Weights of a small segmentation model.
Model: 9.28M parameters, 48-pixel images, arch wide_resnet, norm batchnorm, activation silu, depths [2, 4, 2].
Training: 14900 steps, batches of 256, held-out accuracy 95%.
Data: trained on analogue clock faces, 48750 training examples, 78.2 epochs.
Rows from block 5, named by matrix and row number. Rows with one number belong to one channel. Each number is 128 + 24 x the weight over the matrix's rms, rounded and kept within 0 to 255. All counts start at 0. Numbers have three digits each.
# convs0: first 3x3 conv (model.blocks.5.convs.0.weight, 240x240x3x3), inputs 36-41, a 3x3 kernel for each
# convs1: second 3x3 conv (model.blocks.5.convs.1.weight, 240x240x3x3, transposed), outputs 36-41, a 3x3 kernel for each
convs0.94:159144113118107107107123136128085124092140096114092105115125149134139189134116150104116127101115128163088105111131097097125131112137139134127146125123119126119117
convs0.95:115144156159182102135116145092111137152111104123150154144142129186149144157128130152133131140133128124139128131154127142154137117139128150135144143147138137155137
convs0.96:147124107144129118136107103152125107120103128135106128109134152115169094118129131127124120126147117118159114157143145144091098161148126121105144117139134105141101
convs0.97:118089131087119129116135143148126118163173182118139095117111083140159143149134163163107138161138151124086142132127137120141133116120118138135143172147148143132142
convs0.98:088131142105110140134118112100147118101143151164107109095108129091059097114117123164103120127089116123100127168159163153122139146136126131145128152159144150154137
convs0.99:122101114153132102156129101097145130164073095147147113112102111148127122135142151111150168136119153137104135121106125122132135130146151090108136053074116065062109
convs0.100:142125112101152127135116095086137115113139133118136104136141110131156143109137147140141127141141132139122119143171134160218148143195151158176128166166155143148126
convs0.101:132117099158143070122115107093123115137145165128106093167163114116140106122147101147144119200113114119106125132140140126143134127107114120111148102123136111125140
convs0.102:152131173122122159157126143128094064163129146136132087074108115100091103125128100087065120114063109126118141137119101134106118125125131042054051090089097132136139
convs0.103:114148158123127102114144126117071135129156116045144163100145142175113151136142155116115097154177125117163128143113107148126116143150122127126099147151148143128117
convs0.104:146146123149123136113120129115129096134146060095151052114102112110103151139117099164139121143144129125161191168143131139117128154118118115129107092124115127115096
convs0.105:132119125156123154144122114112107105157128129093077166131127139088131136094149125140115106131108138135068134145131136138147144134129129098139145111143149113140146
convs0.106:131139130098107141135138116149146112114089159111114097093117138066062138101103136148098131135106108163165130131118130104096121113115115088115074104125115108122101
convs0.107:131121152100078117161123085120135117116149154145107105089097125145118121129126130158138093141124144133092133143127135119104128121128130116118149126126152123138141
convs0.108:115113156137114124167140154115123097125081124112086088109158143159158111137138126134116130104077154143153164116119145125133142122098106144141149131142133130102128
convs0.109:166128107106138122110099123131184104116137109119108122147146129113108121142117125119066143168104146140147129133137137132140137114099110121139162116124149128153157
convs0.110:146134101143105086113136116135155155086122104087111101161154126122108140136114145159132143135135148146119166120137130138124148127134125132149122129163147102124136
convs0.111:098097126114083135097105142088124154139147141122102118118149103114144123128144130104156153128138115135105115084072098110126134133148159116114145129138149121142145
convs0.112:072110102108140119121126106131118157115142093130155128148113142131145129136097115135131168126162134126121094137137125141139130125128119133135117146151126128143111
convs0.113:083108093127098098152135150130118159091081124121112140159118131123131120119145144119107155151143111093093144148140105137132108126130123125111124136103137138092102
convs0.114:125144080112112104100103106128088088128148137097129079157130133147119129141126142156136142145132115127185101134133129152145115178149131103101123115110145126122108
convs0.115:086124118123127112110138142152080112139123135105128094142146145124093112153103106125106075136115158095105138177140150153110106160133125122125115108143144144125147
convs0.116:135130133135125097099117112122123113135146119119100149172146148139099149106135115132137155141107142120165128124130118134123140129139142107152104119164146094151139
convs0.117:125103126143126140111135147112098131133090120131146185156124120151158134177133149137144146156121107178125144136134146168166123135136144124148128125125145135131126
convs0.118:125102127136102148123126095114155131136105111152164103154122105122134140122111147122173137124139149127140173097138108108128134106128134140137130124102138133128130
convs0.119:129146138135105109093131123068153173117097139128132133099131103105117159082148121146119134133104091078163116148137148106112148131127114113138120135141144137113143
convs0.120:140119096103123120108125116101169133101097126078139107149189140127147126086117136107148116159158138136112089142186143159178163145165145125167146140176142101140121
convs0.121:125114138146145109164151117123140143126148092152140096122037085137071118165151152147143097120151145130141127122113112112110095131130136118118090127137127105140148
convs0.122:159127097139128107137125143135084121129146145093157099112131152123079136149125152110132093105110118086135059127118136102096099121092115089130123103096105108100117
convs0.123:134093118094138117113098107145111154133103152081127146138131122129113110120147123108084152144114122115116140114113141122108158120113135143147149096101133101104131
convs0.124:124108123117124156116131106134159123135066134117155168127114132148140130145128148125153145155121142126136062134142157137150149134166150128134132125143146100142153
convs0.125:157117140132128131125111127144105112115088140139142138143127116132118138132125126060159144076115125079158129137128137144119100128100115138128126095093113087116127
convs0.126:131120126104085086133141119153097162109080131129158137134161121114095108135138145098108144144164116146151129148150159162130163143126129130117123147129133134131121
convs0.127:126114140127106118107122149092147130142109157158143131107107119116112150145132144123097089167129143139117096143127127136057101151116136100114080090124108117116131
convs0.128:123131165097132112127141124149123137135166135127117151146152154141159149174180099169122132169147163189189149178169163129147169168168144130156140149197154138153134
convs0.129:166160140123115112145128097135146150127137147161118115169179178146149208168179124081069125129143159108165123146136143154156165152158153126148126145166160126143146
convs0.130:106085068093131139120130052134129117109115131144154133100121114070151154115139150122161137121127129150144123125116111100118137117131123112153123134137117157136107
convs0.131:105088112113125141113092129083095163131181147146079139131083133072104117112123134164139125161121087118116160140126129140089129149139156104135108100167130128126105
convs0.132:117091146113105131099124157089079123148093119115131188144097163138116115141138133143161125135134135150131107113108118097122127094090116122141138141145131125130116
convs0.133:145091120115102124113100117142141136121131111104104123139135154093119101116108115099139120134147100167130144124087096074059068092105108141090133136099111113100136
convs0.134:126127098135104067144104124145100133128150133149159152115116134122110117142139160150129125151104112121128113153142167138122141176173185118096104110132120118108101
convs0.135:107112107123086116087090131172129168116137106114142131167157136165135142100124117135165159149128120147090132132147140144133151144138111133126097146162107130136145
convs0.136:137136109138165115148140134144132116123155179115143164093093144096107141152142154145119163146119167128166155141098117136107128145142139113132111155134108105095122
convs0.137:135134136134121113118145140129100131096126126135101141102138163113136113133125129158127144133158096103129128108129142123124138171114126133132097131144120103130113
convs0.138:131087131126104108138134125108133079169112145145156145136108091142126128146157134143149170143150110115109092123127124128129143149148148114096140121116123121116144
convs0.139:113105120142142139149149181144130127096121138150143130136160111144165141121170129121118114140115128153133113140160149144169130121147141135132101142121065140116094
convs0.140:144108156117155107124121127090150103134118124129146146106105101168126119132141134140144117135165125114115106146154153149125121153149154139134133124151129115147136
convs0.141:132167117120080129150101121098154162115147126128107107118125094099100149095146165083164138133109146131129158151121124134118139104086133130135127142157132123128124
convs0.142:144147117126118066108117144148086156138151141086119108136124137124120138126120149146183103130127113091120145149136142133155136139134142144129116140140148136146151
convs0.143:161144105148081089153156127145126119110148103129129109110192125087111115086109135128141110136129144130165129111146128110130134109109118141141133133116106110113117
convs0.144:128139129111144111129129096086134132121129144138137141114142094103172092153139106110147114090144134132125128159142125134128136145173133116118116155155126129132096
convs0.145:142139107122124114141139133108105083166123080097125092120120138114104132154161126102094121149109123186166137154138153132116134150144146119131134126135139127152140
convs0.146:110145125128128090125149132086112100097120152108142126122162083147128155097137115146118142136147147093142107151141128139149112130138123147126137127152123121131153
convs0.147:107139136100123123125144144116127130100100127180148156145141156123126160153123143130177117082154137113084164148149164146132157143144153168144151131139144125139136
convs0.148:127083132111075109114129160166143098132104131149124141133168147126123177115138198150099104119151124139119096137143155136140151125127149150136124138157166133138129
convs0.149:122086106119134089111109135116159092153129067147123150133153171163147128143134177118143104131143112140176114122123111111126108129102100108121115134141118127164143
convs0.150:165124095133167113141153094108124105163158149119141092138126111101158109103126115114091132123073142133066156134138140107131125123139135041080093061088045119091100
convs0.151:127127150114109101138091145125127123119104189175143104140130135147133128122143133171125153157099126178116144164148137172178148176174164111117111111132138100119121
convs0.152:102152128145149158129124101165110108131156089122101073123110120132147160112103134107059105146136131145210116149137161123113137118108133115110117138135136147120104
convs0.153:101141140113119094100084130130115061125130101135113146113138137158136140168110118119131140128133112139139119136144149121106129137125135122126132093138157103131135
convs0.154:105142148127138121095125161116164135096103136113110149135119105119097160131112119134134107131162103121116119137152140153130143130123110129144120160147139140158144
convs0.155:154130123104098115118131125163142130149128158113136154118147140120135179154129109115100111121105105096112153119117144122091135154161147127120128126128116087102131
convs0.156:131140132138122113120128141154082146160137130144118142145148149143142141165158122132097165150154153133132163139128092129143112108125122134125140158148122132137103
convs0.157:103116126126116156173104109139118107158152124129142116090135132103107114101088114165111077142112139190128125133141124087101089134133119107122136104133140100113147
convs0.158:128127141132098131102091139127122145135111107090143118170121138144133123158116137119171114125144116081107120142150137156167134140136144119136160114144149134141151
convs0.159:107072149126121099120144105129114128135102090118105109178118136091111123106104130128067137111115109113108114146160139149151129149108122124119124120143137130112118
convs0.160:143157136152141146113107138122123115150139133137153094154147129115128130120106133102135144093071147138102118132124129151142136150113130123090131091105080112103083
convs0.161:112105120142082120110074119097144127143107145126131122152131113163132125151142121131119140147112142136161108099074107110125131107121143116136117127084103120136133
convs0.162:132121110106120123137117132127114157077111127103136118177154135130163112166168103144115156165139142166125105118124117146164125187173149079103122111151132150133112
convs0.163:141122130111140121132158121132163138074142148133171142112092110119086128111126136138140150148123151152108155138124107122107106134123128108090118123132134138122106
convs0.164:136127147148094134115116144130106135151109109128125144151114151128113108158108103037130162069116126105094107140126120147137141116133127140147119127140136115132112
convs0.165:129146130124143122104092150161134111156151153114140085111135113142129112134126125137127117128113131153131137147139126134108132117122125118126113128124125129103119
convs0.166:121146144123107112078126126154086165148083086104171150146134149161128127148125131132135150136120140165144133149139152119121122143115111134106107124129120128130140
convs0.167:094116139116108128110115135135134118079080143103101102158111129148148120151158136135135140137120112157107089126122104105129115135139101148142110124141124093096078
convs0.168:157141137121136145118133137156114150109091135145148116098130094105174136123137131125120130138095157148133179132137150125150126136162141125146134131128089121100076
convs0.169:089065129114120153144129155129138127160165135161137117113115106110126131123125148156064108118098128106178150113114119137119117124125127123082111147106136135150153
convs0.170:103077117131130100159118111099092151169113102095144105132130112149167105151123147144124125137097150098091138153135146135151114136136133119113151084117145075111128
convs0.171:133139130148132117105079126124135137132114138164165082139112109192157148138116140150147137109120084099101107139146139152133129099108111103118107127126125156119113
convs0.172:166139137150117144135130113084136174136119125139161145088131116070123131094140121139097119129141150146151119133122131119072128133111137132117106130123132122147146
convs0.173:128117086116081102124096120134121109151113136130116136114150121154146126103122130127106143155142141165151143104110140134154150112139143120135100137126145120122075
convs0.174:090130172120157156123140146131148140171079109129149136105095136162167128131115116095127151146136112131141147147110139149134151160159162140148132141143122131124154
convs0.175:132126120108105130119125119115136157128106124116175143108137124143092137122111139137122129084142083103131127156150125137108098128108098133149105146139137097153155
convs0.176:138167137111123136127137116138100137148110116168133124141098139121076160125129119158120125144164133141127105132126138130114128138134126135150136139150147128143140
convs0.177:127091153129110114104132143113111147130158129155142170137130156111097108131107137124130119155172137144130098125138156118140136144134112116127136100110132091115127
convs0.178:096119127097109093148066111107116120114139111199094131174115151164120144188157145170142145144136158139114170135144139150124105134124115145143152120108122135128129
convs0.179:139109144170130122094096118125119140119093151133119139135132135122126125126137089143112102117103164156125143149153156107078102134131126085112113119134142115117114
convs0.180:096117140108113102112097118140114149114171167145119162162161143130086120142119133150141169121091089065134118143130138132138107123107115143115134125102128128154142
convs0.181:128104115141119138096157138116134145099148152135113107112117097095078158091111130103098112154117114094142121130157148144102115122092103142111121133127104117149152
convs0.182:103088118117132138118127157126147136163130145182086121121121154141165137118162108113151169137115182153110109153131152143147152126113137117162156148153134127164145
convs0.183:131112147110121140122128130105120145144114122081138115121117122119109117127137126115102125133131117172129159091096103100123126102102108157153147147136148164175164
convs0.184:126129130125133141126131128131109129115135108154139137149141147150150120142135143151129141119132116132098110090129105101132099108115107145119133148111141146120133
convs0.185:153103088144082108166160166166129113145074140136139123157096149174134117137119109135122135132094155157117090122150119132160120122136112139135136154156119152146118
convs0.186:095108116091104134115118121107099144136112146121120126122117106117124105143120118122119112159141120150180080139139160140122143157147143112158114142158134155152132
convs0.187:150152116091164157090131123114123115122137125161156130120150114135161153140127145105074141129115132130120101112121129118126135156150156091050017112051028129080079
convs0.188:158101158134110156150123164128142128140167066113107147108156112098134122141131130147133140137118154141147135152139088138116091088123104105123113116148102140119130
convs0.189:099104089086101118121153122101124101111130113087116123152133138116116128134145116117146107115118123116146125125134123139132106134127110120116101109143152144125121
convs0.190:117148143101112129166088130104162128147122149165074101141117113129088110140116114117147139078138102110146118176192180167145171152130137127098096141132148136133145
convs0.191:146130120120120144155144153099138162127127189154118156089105118065094144110122122139076118171110115122095106132112128107029098142099116093069085108100108105122131
convs0.192:132136131143154073140119160108137141165102117120088150144151101149071134117139158142084132131137148105147139113139139135132121120105122115096120120118139148144132
convs0.193:099149136111110148120099149123090105108136103135093179140153131099100115099113120143095128141100086135116145143148148147153148172160147132132113141150141144140115
convs0.194:098118119104145116154146136070159102180157113155136140133154153135179135111134136136149176159121109138135133130113115138135139112119126153142146128124120129115149
convs0.195:145126138170106104119113103153135145188087134116152096134103148169136126159128129179120119118157168128145130134101129111109118100138126111125121121121132110110142
convs0.196:120131099111127138111093141137116124123125123133150129118121099119138119128130136156113104160133130167113137108119104081114110098104104136137128145145136134127130
convs0.197:097082112118099111129143146143113094144121176143105153112109135115110172137152143117148103147112139120192134121104126120122131096131131088119152116130116165126101
convs0.198:126144138123114133110097157095138083116128127144111099121144141151145129113163122118116140132116158158105135125119163122091130123137139091104124145154137133137126
convs0.199:141151143115099081087128169101089101108118084171136141134097125127116087115125121121121138131083133130120119109098126108091092137111127139113135107149109132135109
convs0.200:088095098132126110107133116180146143088156167133113144150148152138146161126153125117175152112132116117138150154161141164189151163177153124150137146163141127165122
convs0.201:085104091096113090161167141102099081139119151164121113132140126140132138137103148147118137127139169111106155111106102136152128186167165118123107153142122115121139
convs0.202:125153109101123087093120134121081127106134113156122128131101124167162113141154114165135090118125104136170147125126131145138135112124112141148138130143159118140109
convs0.203:113128147119122135109140103155093119126146136129093153122130142135143120102139125112149162140170136166133152101117126148153143129170132114120148126146145119128124
convs0.204:136109109141107094122102127142099144130108114099141111130129135119092165152123185141118146128127116138118139149137112144130079136122107104113113102131146100108130
convs0.205:104127103096097113136121111067142113156129160121086090130160096150119098147093113142118155146056097154126135170156128153139137160133130133117123155131118116123117
convs1.94:135145148139147099140151122148070101138102136152117137095041090139100123095098111122099110105130132138164140164151131173155142164151140103097121118119144149156158
convs1.95:129095077095088089115079103148126135134138119139164128144146135121121095117118110140146137149138129150132132128128136142128123133135125133141144134136123108134137
convs1.96:104157146175135132115124113116096155124140132165138100122179128174220174141155137122102144127122072130123115121103127120099120149125140128132124141122122136128156
convs1.97:125141156129179154160152143156147125110102137131116141113135145131110131153115158102102140119102140124155142118122133127134137120119117137137149145122139145153144
convs1.98:124129130114119111093110125154164149133113139115133111134153140158172149143141152108137133117140117122129126130132117137130136137142142117136112132130110116138111
convs1.99:143136141150138150148126134109117114150112129130100124175155137163141126138124116123138110135123126132140138149138143144134142133136140125120095125153139135152148
convs1.100:121120076115146128125120121123106091119111114114089148163159164176157123130136128114092145138108134143111116130121123136131132139132139117123117120118094109124089
convs1.101:140132108104145142169157128109138174109129140101123069093135125142144157143114106094076114155117123151110112140139149123117120123142143143121139163144125133155151
convs1.102:142140136120150118116134131124108129085132120128144150131123137142146155143136130126128157130076120129115131130130126137148143146138127115137141126151142105124134
convs1.103:086130158149095128146143150075166148115106155096159100115120137133140130108115127138135152147109123115081144122105105129120107161123106101117123125128134177124145
convs1.104:132126072133134123145107129138121126099145133160149138183148132146138148126150132137081109142164113116095125103122100134150116123116090090123095177163107102097046
convs1.105:119056104114140123106117134156188091154134121115123123101087079132115051116113096100100147089080159063140109107109118107114130106122142089110148114109151139135150
convs1.106:120108140151099131142130124121109155122071123105112100158166164150170150129153138135123146093128133127142135142137134146141143151141133124123153180145119125136147
convs1.107:153153139150120146125102106093120116079099158113148180139124125136117116130113156160107114091112154116150145158153140162149154132131140093123163136106114103114101
convs1.108:157146120124162123132119110134182164139092112109114158144158149117130119093106096148151122156115125128140146129125124100097102126137131157143106145156137134142137
convs1.109:125166145118174132103151120079153156141114113118134129101111098115085124066086070110156161087136150132099139113104130155141151121108134130142118158132119073115103
convs1.110:115095095132133154119108148132152123115079111117124122153124184146156177153161165149115158161114121101139108117125142127144147120111122114143118126161091149151174
convs1.111:129103111119128129146182166101118145171194175080147078155137151156102152085088121129110110137137136080084111131144151128132153106140152096118128136147133139146112
convs1.112:108103094106113130085095155136125140139092131107128119132133128127110125143141126153126121124126123121133121132126132138125114149134126123121146149137130124139146
convs1.113:138127176148173152161143164142148109119139122131157188138122100135127094148157127131111111117128183121080133116120117139129110139126118092125092104137157107114100
convs1.114:150127137161131105126109135142090125104107141154142077122184134114173131133151124118148168112135119113103106111104128124120133131125149141135131145131084152110148
convs1.115:119114140147129100116119121163146107133111123139147131132110127142123140100132125132151161160121143126112104141157164143161178124136135146143129127156113107117099
convs1.116:135118102157120129131135069105134115102056100115169098149153138134125138092100125116106133128123122107135146091111108114133129117092078102156128160161140140107166
convs1.117:143138135177139156098102134127119119161145109121168184103126075104081100102121100171139110141099104095152154115105073107092068119097064131115164138095116132150101
convs1.118:157122082139134116119124114146121119188085153163096094174119104134099127122115160111095113143164137104105132103120124107125129120140119132132147102135144122125104
convs1.119:145167132110119087161169133129120139130124091122071175087105124131146142124108111097136064132134121157118090113121149106126127126148137139123129128147102139146117
convs1.120:156124156114133132113136104133126139154142154111083158117147122127137131148143143150136137125148134094129117120114118119109108136119124119115125097100114136110108
convs1.121:107093103109109115101103132135093154126100137150143131151149134132139156128115153170116130159156137175133125122116119136132137138142142135150129132128151126110132
convs1.122:099156154149108122152138127086134137162110174158128162155158182141144163151156139126133135117163160116120173160170151157149140155143133112120143132119125139140119
convs1.123:105126137108153101114098145097174096161104092144075143133132126157137104152105101089097137101107144107065124090114103095124104101124102092106079063142126068142117
convs1.124:098151107163156121140142160121088141162128114072125105153108112089096100142125106113163131161166109107134102119122129120129137121119132116137134150116140179143156
convs1.125:124113100081145137142131175091061127156110146142137074176127139150110135137110133116061141113092125121128120149135120159133118130107096135103121146160150138139142
convs1.126:133141110139144128128122096143149142149132140126141140106105118114125138130141108140125132138115143131145134127124127145137137138133149133136130129125119145148151
convs1.127:153117115119120131148119127117115156138131113127125128136130153162137139132145156125119151155122112146118104146156145163180143152147136125134110155152067077120058
convs1.128:102106141118132145112116118129112172106140155128087113141131137139140130134126114112143128115093116127109127124125118109110124113120132113117133110170147091132149
convs1.129:125137125141139123132126132142126136118114136118144090118106116137095116098085109128121164133069104127120122143153149142155152133140142137148137129171160144166153
convs1.130:128169156107137119117125134120110137159109095135178146161139140178171117144136120084111133112142173147151120136122137120120128148137126107120132088140127111117082
convs1.131:144144130131124125143122132121118147129090139120162106112125157132169128140151138096131127133147126153149155115126129111106129136132134117123159133117123130124119
convs1.132:156112182125159203123112148131131124131135119194166099095128112090098115141121124103154109115140157109100120143133130135151153119120128105154198100126167098105135
convs1.133:192139112141153154158127143114137139122147173121116190124161125170131118156113137121121124103162131149129175168161145157125103140108108136139101152151152124171150
convs1.134:102132114131142123137152127129128133143123121133131133121102094108105124106110141152133127126124129135126123116114117127124127129124132130138134137146136129128122
convs1.135:163110125114157144145147122132092155113124074124151159147145171121114143116147170150104141140144136101137120134135119155139101146127108138115118164152098156133127
convs1.136:123111094132075134129110106154139159091120179119131152156133120129143108118167129120159112150106118160094111107108107123113108116128133150143133111134088193119124
convs1.137:133159123105113144137077108134112118130148144122105148148138147162160122161155144140079148089129084120091108149117091150138105170149119132133125112107117152113112
convs1.138:111141166119143134157121107112151166121133101127137160158178176191144150156111107094146112115085160163134136111136125088099103100123120124122103094157141114153132
convs1.139:133142137111148127122125134128126098108113138097141126121115132107088117118097119146098135116135122136167136138144142149138136135133136102096146152142140124122130
convs1.140:106098130127140131139133116074110147119082114130076161077138117099129132124104135125134099115110098106108124110144146121111138154127130119087120142118145140149166
convs1.141:133136166138087112060098074168092163140132157114147110095140140103114093054126083110121136104143134105152109121127111132111115123108122152110119152134124113111147
convs1.142:149126121131137146137118124159128128091131157101097083131112121129109154114108154174058123137121172152126155124126124126119138133123135152165127148114135151121154
convs1.143:144117142162115144159130143110093110135115108153150134143161154117145126122139135120105128123145107152103134127118127116136145118133126143149143142123128134134139
convs1.144:157144107164149158142158172134160150174081104138190160129159117134183150107161150147122122126139117155131127129103147147101150125106119157130097159111105143127075
convs1.145:115163104166178150080085174153107146115147083140100149145126150133120170101123127147098123119115090097097143132100126141125118121103109108124112135114116077107129
convs1.146:117156128126138154153150126105134076155093135146160114167138110135151114160132137123157138136115128125117132134166155118123117139135116108112129128115125082126145
convs1.147:114125122130119123098114136148103126119139140157156146160145140155137149151118145154074110132074144132125100112123129114135128130124136124138121117113113125114134
convs1.148:129132119112085142107092157149142115125130085133095139145111084114100111136114131127110118151132118105107097114093117118147164124127137168132129126127107134166182
convs1.149:109139192162081186132132144153141141117106153158167128112118150119148135160116124117149040136142057154157063167131130141129138130135155157117114145108157100112161
convs1.150:156137141132139122144126129118134122109134122128124124170135140163137145138130146119111102135092112129117128129128132141135141141132135138103114132108123117095142
convs1.151:151120135139120135128107136144135145123141121128126091156147130153141136147125137125133145116122149087143149154147134154164151137153153115140140131150123100127115
convs1.152:160132169108128108109128141119090175085131157146131127133104146126137147142156110121150107110144117133118131113119084115102091138116102127105113150142128105098115
convs1.153:135131092104135128149113130104095137095138125129182184148161152136140173148128142113165143111157132103135113132146138148145160124133141170159091126150132078097097
convs1.154:154138131141182142144118169113121144125141130084085145111107111124071092121137116123104093149112150153064116110107098102097096105114112168110167131124102152131079
convs1.155:134122077133134080108130132145109070088105150138127125145136127165145140139124144126156085087145138095134181139136153144138149129136128104112128137152127131162107
convs1.156:158102121163120151125124124115083145103126099128138097160150167123135157123146144151131099127125130140097137139121118142127135128104104110145148166123115131135125
convs1.157:138129111133098132120113116142119105125180146118141169159159154146164164108130148143136173159156135151153106128125120134151151115125130116126141131186144099144113
convs1.158:138133156164114127093088126137122130137078102158132138171141129148112110153126125126151156148145153132131144126112115118111109126125109126133147104101154116107138
convs1.159:118109119107142092176110109104147138086143076115136137136133133176106156131120132155096124134126123138095117148142144154139135140130131136159128117088126167139146
convs1.160:155134136085132127138155149074076144117120125129112090130129137117118109097129112144137131125116138120115139132143142129134133135134129142136138107116102144131156
convs1.161:115122141138132153134190139122122126114100135016125130123100124144153133111103100134148125139161119148126144160157147136138134145151164127130114071059116149146122
convs1.162:145129131097145086142121118124127128118123066115158146147154153141130151130124104126111117113104084110110109124107099118106118114104119135128135117122129127148117
convs1.163:130105117164115072093124105106082103101127139096129119143145135149145154166153168155120175146149118124152129137139130146147132122114106137137167107098126111107129
convs1.164:141114119101090096101123109135113103104128087082121103114128132144125120128131087142107154168146114143138080122096097120105115118093117097139097123118125122100134
convs1.165:162127114109108125141122147101146132123141150134137152119110125122124114141146142136107119161134097143111106133153145155166149129127134125149154127131130096087084
convs1.166:112113142100130097113123102121099139079155173119081138151141131128140148158132120113078124120102135145143088144147126164141138132142134147117137139136078134102127
convs1.167:128108153133138134138157126129089121152108120040148145151155101119140122151143118137119173102135132095143158140142157140132132128118126121113121137079128129122135
convs1.168:121116123157147124109118114107118125098086121099149156115104111131119142120091111150091128124113119131129146140142145145142150144138135127099128161137142147124137
convs1.169:102123147141152135117121162107132060084103134095111153098128145110127142112117126102169153128114175154068183132127125150142140135124146136124137150118157106160113
convs1.170:149130149118126151129120138130133110127121139110105097150139125121114104119098136125111093135118123137138132127130136130131145124124133134130119151153135144137149
convs1.171:115184173137129135141124132118126126134134109163114113127092121153151151097152107104130172127107125160145116113108095107118109130141135137135137114145165081094088
convs1.172:116148148120144099095124103090154159077126149129135152111142109119149128070140096112102099142100140131154150122147146126147155125135139134107095173143148153109130
convs1.173:150146167127110130120160120124074175136130145084113127145149156142114121109140106141100152112129096111115094119121125125108101149124096124149159113096055129113122
convs1.174:088108126159147156149179144132127144125078133143090109116124160148153149123132107141083124122119183125124129122126128125133117134124142104144134086113128107114147
convs1.175:130159177143123079123134114146117180098134077120127137153167164138150125126121034136133127106130122076076122166170158166167143140155117138097135135129181133141144
convs1.176:126108132123149159121115128110122171085094157135125141147128160136120147130108129156134127119099129145135142110123118132133114129118125152144146122159167131136109
convs1.177:083118171099080120154161145153169140089099132116114102156129172127140148151111109130138143127124135101078101139143143124120122106084116133105128104110132155149146
convs1.178:128139152143144152115094144087127127155146146173141107085137114099133124119094100096119112094128107171137141149166151155148147118112129139158072135145118107136117
convs1.179:145140106124122129139109116121089118101134151142132124132161122116123139146108108175124096144139116111155155138150152133141146129119126138142122156152144065024056
convs1.180:136144131113142111102145127113147156126099117092128182157135103128105117125115091124123094126139159135124123150158158156154142155133143112114132155147171136130098
convs1.181:132159142127136134133107156157115173127128108100158142108156126152133127161156135108121144107093141146116123126122107142127109148145131146123102142104128108087101
convs1.182:163140131127121133149074115147139107154102157121108162112139139088123137137126099137117161148136133120111135131145142139150140148146154136133153107107138103125114
convs1.183:125116095125126089086110106107133115137113143126133173140107131115084102149099121139139097134128117116111124125139140131133132126123132116120141129117123113128142
convs1.184:122102107098136109126144148105144112146132124152139140157143160128116128139128147110120126120136135137138128105123106093113103084104087139137142136125144144144143
convs1.185:091091129144090073148143120121094119146139167103095105124103114142110120130096098138095151179118136162147124119124115145129108119128113147125099143127137144158109
convs1.186:152193137129105164174124134100151084095102156104142118180137124178149102152126154122092125124114096109142123133119084129117105144120100130123175128106108140123157
convs1.187:142121143111133121152151136117124140148150157125153128155125132144128130151130105135138136156107122131107118134131123132129131143140137129112126103096131078087142
convs1.188:147144169144128118145151118124139121163143169132150149103110102103114085100118089134101140137138159116144178122132135123132153134148148142151123162144137154129138
convs1.189:144123089154159119152157107110108131101153124156106155149121092092105080087124097116118098126094128092124128132134135132140158122128137135131122134130112204165117
convs1.190:125106158131148138121107142124125133136107141095128123146149144149155138149128152123127113106130126103160155140131119146143142138140149126147142131137131112138121
convs1.191:139168098112154142145118124100091121106163146119156124152123157154121144150118151124116135135067083144084129139146133148206147134142127106125132168169135086126086
convs1.192:123108129116154135125151123157057073114133142113123099148098113130103130111152117107141110098112094096141168143123106150146137133135148152137129136117150131151115
convs1.193:114147127119138115123124144107087128113161128096100155132145138145118130134123087135110152108139099144120083126127124147128132135139134139153111165119146141109101
convs1.194:177102086152135165126153125143132147135151161127116144139168125126128120158126117141078120107108156142123124137135133131140133105112115151159119159149154121113131
convs1.195:135121142135125128160120102138130135165057121160112085084159151052083112066131117141133109107136119122098155115139146119135175131118133125156119124130131132142099
convs1.196:138108119127140112128150142113107146141117125166157137163125144118108121128113140121119128117136130155149125104106092103112104095106093129138144132120125160149130
convs1.197:089118146184124150115163076130104132127141135141142125126115118127131100129171124136114118052136087118089117133120144136133136135115110115114126099081134118089164
convs1.198:139098074116133154139159150123116086162109103111115166121140090146113098135132090165151175140140113127128115129113129118124142112114118163137087132127141132159141
convs1.199:122115072094130149140155178131200118164133126162149123142137099122121121112140167153142089148097126142139064141135117178155135163153143126129134129117129104126123
convs1.200:126102121130134130104125131138105113130156058168149108142166130140116114152147148118154151151137106103112140124109115124103104123115123127114112127097130123089109
convs1.201:133083105129101114172145155134106127136152174106089179107111132142155172147153155154161115125148120111089136126139139130133136118148121109117111118105100146173152
convs1.202:170156120150133141144141094172157171159111145135122168121172135150134144118165143132154147130134146154136095088098116090103124109123116122112120120162135106123119
convs1.203:112128159128119167118155112154116139129124110076111136143180156148155178149129143102126095124132121128141099153106129148118114167135136138114100113095125154141173
convs1.204:118100153081120133126093144182134107131148112132139076150147135136126185141110129149122118130164140100136143160131090166133117167132112154138138153122141180163137
convs1.205:153143128099131149170114151113103125086097102102096090164126128120134128131092087138145125151106142076097114104106122130134120119126122115134128095118086159140119